{
  "dataset": "short English words printed on busy colour backdrops",
  "train_examples": 90422,
  "crop_scale_min": 1,
  "horizontal_flip": false,
  "arch": "unet",
  "block": "basic",
  "attention": false,
  "upsampling": "nearest_conv",
  "residual_init": "zero_last",
  "optimizer": "soap",
  "lr": 0.0017,
  "precondition_frequency": 25,
  "max_precond_dim": 1024,
  "one_sided": false
}
Rows from block 3, named by matrix and row number. Rows with one number belong to one channel. Each number is 200 + 40 x the weight over the matrix's rms, rounded and kept within 0 to 999. All counts start at 0.
# convs0: first 3x3 conv (model.mid.1.convs.0.weight, 288x288x3x3), inputs 0-9, a 3x3 kernel for each
# convs1: second 3x3 conv (model.mid.1.convs.1.weight, 288x288x3x3, transposed), outputs 0-9, a 3x3 kernel for each
convs0.139,148,218,241,162,224,174,230,285,201,185,217,211,193,218,260,98,161,225,191,172,181,242,172,192,206,179,192,214,193,197,224,219,197,201,158,233,197,216,195,144,201,260,182,257,250,194,200,126,181,227,230,181,212,191,229,305,214,138,226,124,173,181,101,221,243,259,221,237,209,216,259,239,192,185,148,151,181,149,174,164,220,209,145,170,232,199,223,103,138,196
convs0.140,191,215,247,188,186,221,204,194,248,185,169,184,240,198,222,158,158,173,180,287,266,225,251,159,240,244,216,193,235,237,212,222,172,210,214,151,194,202,163,123,209,191,200,134,139,201,190,203,219,218,216,228,144,226,139,214,183,202,213,160,219,239,344,190,200,195,127,133,206,198,190,185,240,201,151,218,169,165,172,213,182,216,182,187,172,191,150,194,149,213
convs0.141,234,173,232,159,252,155,269,221,250,169,167,190,270,192,197,243,137,208,226,222,262,199,165,190,223,154,200,171,185,261,214,257,261,254,262,209,200,209,176,189,221,233,226,177,170,168,192,205,194,233,160,197,187,175,203,220,176,219,203,182,171,145,189,181,218,261,99,213,261,165,203,198,210,191,249,165,216,257,130,196,196,218,199,181,212,171,202,147,184,186
convs0.142,155,214,215,189,205,197,215,193,134,212,199,223,238,243,210,204,214,170,194,204,135,195,220,165,223,224,154,232,133,210,169,169,204,227,171,195,210,203,165,204,230,202,151,198,222,194,208,199,196,192,250,222,231,220,209,215,174,192,164,194,215,185,181,182,214,213,201,221,159,240,198,192,191,248,191,241,260,182,176,232,262,188,211,182,187,239,154,242,187,218
convs0.143,213,228,158,182,205,233,192,197,275,182,229,188,252,172,162,176,280,195,244,202,213,179,157,123,174,183,205,184,215,184,225,210,160,259,198,228,225,260,196,165,190,163,153,140,234,203,152,174,199,182,243,209,226,204,208,167,188,219,201,195,156,140,254,141,273,222,188,233,226,180,152,197,196,261,216,156,237,283,244,212,241,206,238,211,167,317,198,230,311,219
convs0.144,183,205,210,181,163,193,129,185,176,258,269,257,265,249,245,250,215,129,256,226,198,210,210,274,273,235,333,207,222,236,242,209,205,166,116,176,170,192,181,132,262,225,119,189,180,172,255,209,236,230,213,173,186,204,182,112,164,231,208,234,179,170,196,274,207,177,226,197,238,172,119,216,179,139,204,228,226,262,201,203,296,238,165,232,150,163,171,134,237,133
convs0.145,239,169,181,202,225,219,234,200,144,179,175,189,149,184,132,219,265,196,183,95,137,264,186,178,194,294,193,202,182,246,247,113,156,141,196,233,195,188,213,157,214,149,191,193,156,221,199,294,228,192,209,175,164,86,162,171,179,240,161,128,145,204,232,161,151,168,153,247,113,214,253,231,186,200,221,249,203,190,185,207,277,196,235,285,223,207,241,161,129,161
convs0.146,190,165,219,225,233,246,233,227,177,126,181,224,151,147,158,214,199,166,199,213,234,270,209,221,200,177,255,211,181,201,161,187,237,192,134,176,197,158,188,244,141,189,211,201,208,194,179,155,173,185,276,210,213,218,221,213,218,164,177,251,89,178,105,172,250,193,148,184,217,170,186,188,159,168,239,183,179,130,152,305,83,185,200,195,209,215,167,226,179,234
convs1.139,232,150,240,229,108,253,242,176,167,195,181,197,207,180,257,176,149,211,246,200,210,176,190,174,216,198,254,188,192,171,236,239,248,244,206,293,242,198,219,216,234,208,215,186,235,186,254,213,175,220,176,215,187,147,236,192,196,171,172,196,218,170,239,248,244,162,151,209,257,260,267,250,223,232,207,229,177,246,246,231,177,222,224,163,158,154,204,210,195,228
convs1.140,198,239,249,236,226,198,215,242,222,148,200,177,108,175,131,169,200,122,144,204,187,146,216,194,154,238,196,238,245,213,201,205,232,265,186,200,158,240,217,239,201,199,189,183,202,225,217,204,171,211,236,185,197,152,187,193,238,136,191,187,175,224,287,188,188,216,197,130,203,198,139,215,228,157,213,121,222,132,212,241,159,191,210,224,144,190,199,205,161,179
convs1.141,202,167,203,166,265,263,152,260,223,212,237,161,146,185,277,174,211,285,201,186,212,177,215,232,193,217,226,180,161,250,202,171,148,186,137,156,215,155,207,93,183,236,185,199,198,220,276,197,252,146,162,231,152,194,240,188,210,243,247,270,167,175,249,187,176,310,180,153,271,274,115,213,182,187,222,186,143,223,154,133,210,174,218,226,192,171,166,217,174,198
convs1.142,248,206,170,188,234,172,151,222,208,201,168,211,218,172,178,227,209,273,210,221,240,149,199,237,180,184,182,167,208,196,150,192,206,177,228,172,203,185,244,202,204,211,240,195,191,187,162,197,185,167,228,182,141,230,154,212,168,236,181,203,267,178,215,189,212,178,204,196,214,236,230,228,200,164,244,198,153,169,193,157,203,219,206,175,200,226,181,199,249,184
convs1.143,191,152,232,211,157,164,221,176,124,226,182,255,162,254,221,253,145,147,203,149,225,223,185,165,266,136,169,248,176,200,267,186,228,199,157,212,233,125,224,172,158,162,182,184,261,199,240,215,226,193,177,180,208,235,182,178,212,226,251,239,209,151,203,237,253,184,165,104,117,186,172,215,146,205,243,182,164,306,214,143,247,208,171,243,230,212,265,206,187,255
convs1.144,180,125,255,184,195,215,266,164,263,212,198,219,204,230,217,230,183,162,208,230,182,182,217,269,207,206,251,206,218,205,181,146,172,194,149,205,269,231,194,179,227,258,198,202,135,225,179,217,183,174,150,204,190,196,166,268,200,169,187,189,134,201,207,226,155,246,228,178,226,170,192,180,244,214,233,245,241,160,190,254,178,156,182,199,146,230,237,154,209,209
convs1.145,227,226,195,259,266,217,192,168,208,232,195,141,235,100,193,154,207,226,212,182,167,157,107,225,153,154,230,144,211,236,259,293,182,259,188,272,179,228,193,210,201,232,119,175,170,184,243,156,180,189,193,185,72,186,142,141,175,215,228,87,217,207,134,149,179,148,241,145,171,144,236,182,116,170,251,238,201,197,245,169,227,202,205,185,210,202,214,153,148,241
convs1.146,252,188,82,202,199,92,215,225,231,219,198,237,183,195,237,196,190,219,208,176,248,256,162,206,209,201,202,301,268,162,194,196,206,227,200,215,214,160,213,256,154,218,188,171,173,159,218,140,149,162,196,217,172,193,246,210,200,25,139,217,182,99,258,144,110,215,203,145,158,224,204,256,204,152,157,195,207,94,148,241,211,200,145,271,165,165,178,204,167,205